Weights of a small segmentation model.
Data: trained on small charts drawn from random numbers, 50862 training examples.
Rows from block 10 of a small segmentation model, named by matrix and row number. Rows with one number belong to one channel. Each number is 128 + 24 x the weight over its row's rms, rounded and kept within 0 to 255. All counts start at 0. Numbers have three digits each.
After each channel's rows are labels from the 100 images, of 14976, where the channel reaches its highest value: "lies over" is the class under the peak; "strongest on" is what is common among them. Only what is clearly more common there than usual is listed. The data: small charts drawn from random numbers. In brackets: how many of the 100, against the usual share in percent.
# convs0: first 3x3 conv (model.decb.0.0.convs.0.weight, 96x192x3x3, each kernel summed), inputs 0-95
# convs1: second 3x3 conv (model.decb.0.0.convs.1.weight, 96x96x3x3, transposed, each kernel summed), outputs 0-95

convs0.43:122141097163154098145109095050084157078154125123218101058123179103097114152106167154106084124164120140159124099106151136124150148119135104124120074123162123088125126109149142102120113121122104119126147147136133112123145120104126089112091119183095178105148137194164126126123137126115133138
convs1.43:146144155121111138132140144129160131143156152066140108139154188098114098137090086128157123138138141106135127108108093098128128121112126103143180145118122131137090122151128112158119143160139101160142147116176122162151137118141087135128155086151153151100100126136153142139163121050117138126
lies over: data marks (73 vs 22.7)
strongest on: radar chart (100 vs 6.9); one colour (100 vs 52.8); grid lines (64 vs 38.9); items: eight (32 vs 13.2)

convs0.47:135137121112133117141082120094132133143100135158111158112117169156148109081129154142166111165156114146138144127121125122145092138148160130087134170160134093135129133132132124072109120088124122135148083126126106185096116159126120102145137154131118057128106120157109093136093124139113125165
convs1.47:127125114128031128132112162127091089112138094126128053164157142103129119136086160151078082146142156125102148117117128129124129136131143136108138119109132095139127082138110103170130143120134131096128119178131138151131132142134093112123122108152091111144163121155093108128124136129125118129
lies over: data marks (49 vs 22.7)
strongest on: ring chart (49 vs 7); radar chart (30 vs 6.9)

convs0.16:113132063114116136125124133122102178155134133136122137133122155139124113160157109089159128115135117161179141110159124117121068135164144136130138121124136126120123105081131144114150125074107110145144120134162154123172133135097121140109129155128123116132131114079117115134134133111126131123
convs1.16:110117113163130134141147110144079137125154154120145154119121105103114137115110118081125110099083139101150174130132129097084126125156147122144185147112119098116144115150168131123111109161148158161173116134163067134188142154165120146148108148120115122089105124144135143136145132151086126124
lies over: legend (32 vs 0.7)
strongest on: legend (99 vs 29.8); pie chart (32 vs 7.2)

convs0.25:125096135111146141129139147100142136167091157138079123151142128138136099125149126091165104120092149129123086105097112111136124104166153130144143138124086132115111126138116104111112160116093106097150159113107139122117115111114118109125146093085175064131116082091134103119141141113133157138
convs1.25:140088167137116136123102148117156130140138143095127136119144111141184159146157131082103100078115147154091117142137092098121180132110106154146100129113127070173153130098147143150143101148133158163113137143125109162144136170117118124099163138114109141113106138121146167157122160126119084138
lies over: legend (25 vs 0.7)
strongest on: grid lines (76 vs 38.9); falling (30 vs 12.5)

convs0.86:126132111120101112115121088121140127136135110123118146120142180115112154134141137110159098108114103091100107113126147073109116103128135115149130116121132130070074166176144099127132152070124165131140091137127154125141115129129118143142143139086137110123137141113113145110110098091098112137
convs1.86:159140137122150118108222154119098116087100127119138131108101127112136147132102146091149138107141070112114136113185109086139100107182151125127112152114130136143151114125135149107154145156128122123079155128092129128121106126144149095112122138128129102086098121101123093131155130093134102139
lies over: legend (100 vs 0.7)
strongest on: legend (100 vs 29.8); pie chart (27 vs 7.2)

convs0.41:148094134126105123112111162132080127130117144119089146102167126150127154134087117125133178103142123148123076142102151126159109104075105097156113149095183119125158156123140118116157124118141077138139153125160127155140158176185176097110114105144111119155133183150070119154152111126149170116
convs1.41:156100119136089155133148153130120140136130130136134111126102120079169102126092136149079145109115116173130102097159126180126124125139162106171106158106091113140071132125158113165153100144114161138106080116101164140158138104140155148149137139117147171139104132107144103095129148123128141098
lies over: data marks (100 vs 22.7)
strongest on: pie chart (100 vs 7.2)

convs0.81:126119130109141115105105164086074130119133138093088108111169104159116166169146163124160160082151105104125129128122120160133119112115127113124140127096157147095102135203122150138169119088151129147140109141172149153148159156141171122121078103128128179103142150146133166117103152102142131121
convs1.81:156119106163110082102102134103093134135150160104132138141132159108145120179094114119106129132081113165168147135146117129127109138080162141119108116116119111155161118109140154124125165140112114127114120142121101113140150093131155114110079119189128138133103190076114133123149096103095105123
lies over: data marks (100 vs 22.7)
strongest on: pie chart (100 vs 7.2)

convs0.26:118151116134144076142120126116153114088131138136146141137130080103133142135138175112115138134160118131154144111133138136136155119124134159129117055102133136114123137137137138098133142142128107162101156124160138157150115158127053119109155112140125149081139097151129151115102142123091133138
convs1.26:126085133135096169183131124142141117110096131097106112119173147113145117139154125150156096109105157105110099133143130157128104110142106160134133138146165148128139139120095124168156135132142122093171146136126134116101079158167099107099120098118137121130151124106092127158085080147159098081
lies over: data marks (100 vs 22.7)
strongest on: pie chart (100 vs 7.2)

convs0.66:155132086119104075086083128124139150123117109112165103094123114130110148129146139142133127186157076117097145120138109050125125107141142092131115165142116111097138126130157111101091129096114145133146088103119102136108116150092121121077164128112100069117068144120094101169074064101148137170
convs1.66:132123148159160141115162126162143106142136172153151111096146144210090142074186181117137147152109146141155118101114139131115114179138109102149105135118142154102125110164103146103138124132121135163146130156106143145144102095147111143133135113135136133096142113156129105145117123170112146155
lies over: data marks (52 vs 22.7)
strongest on: ring chart (39 vs 7)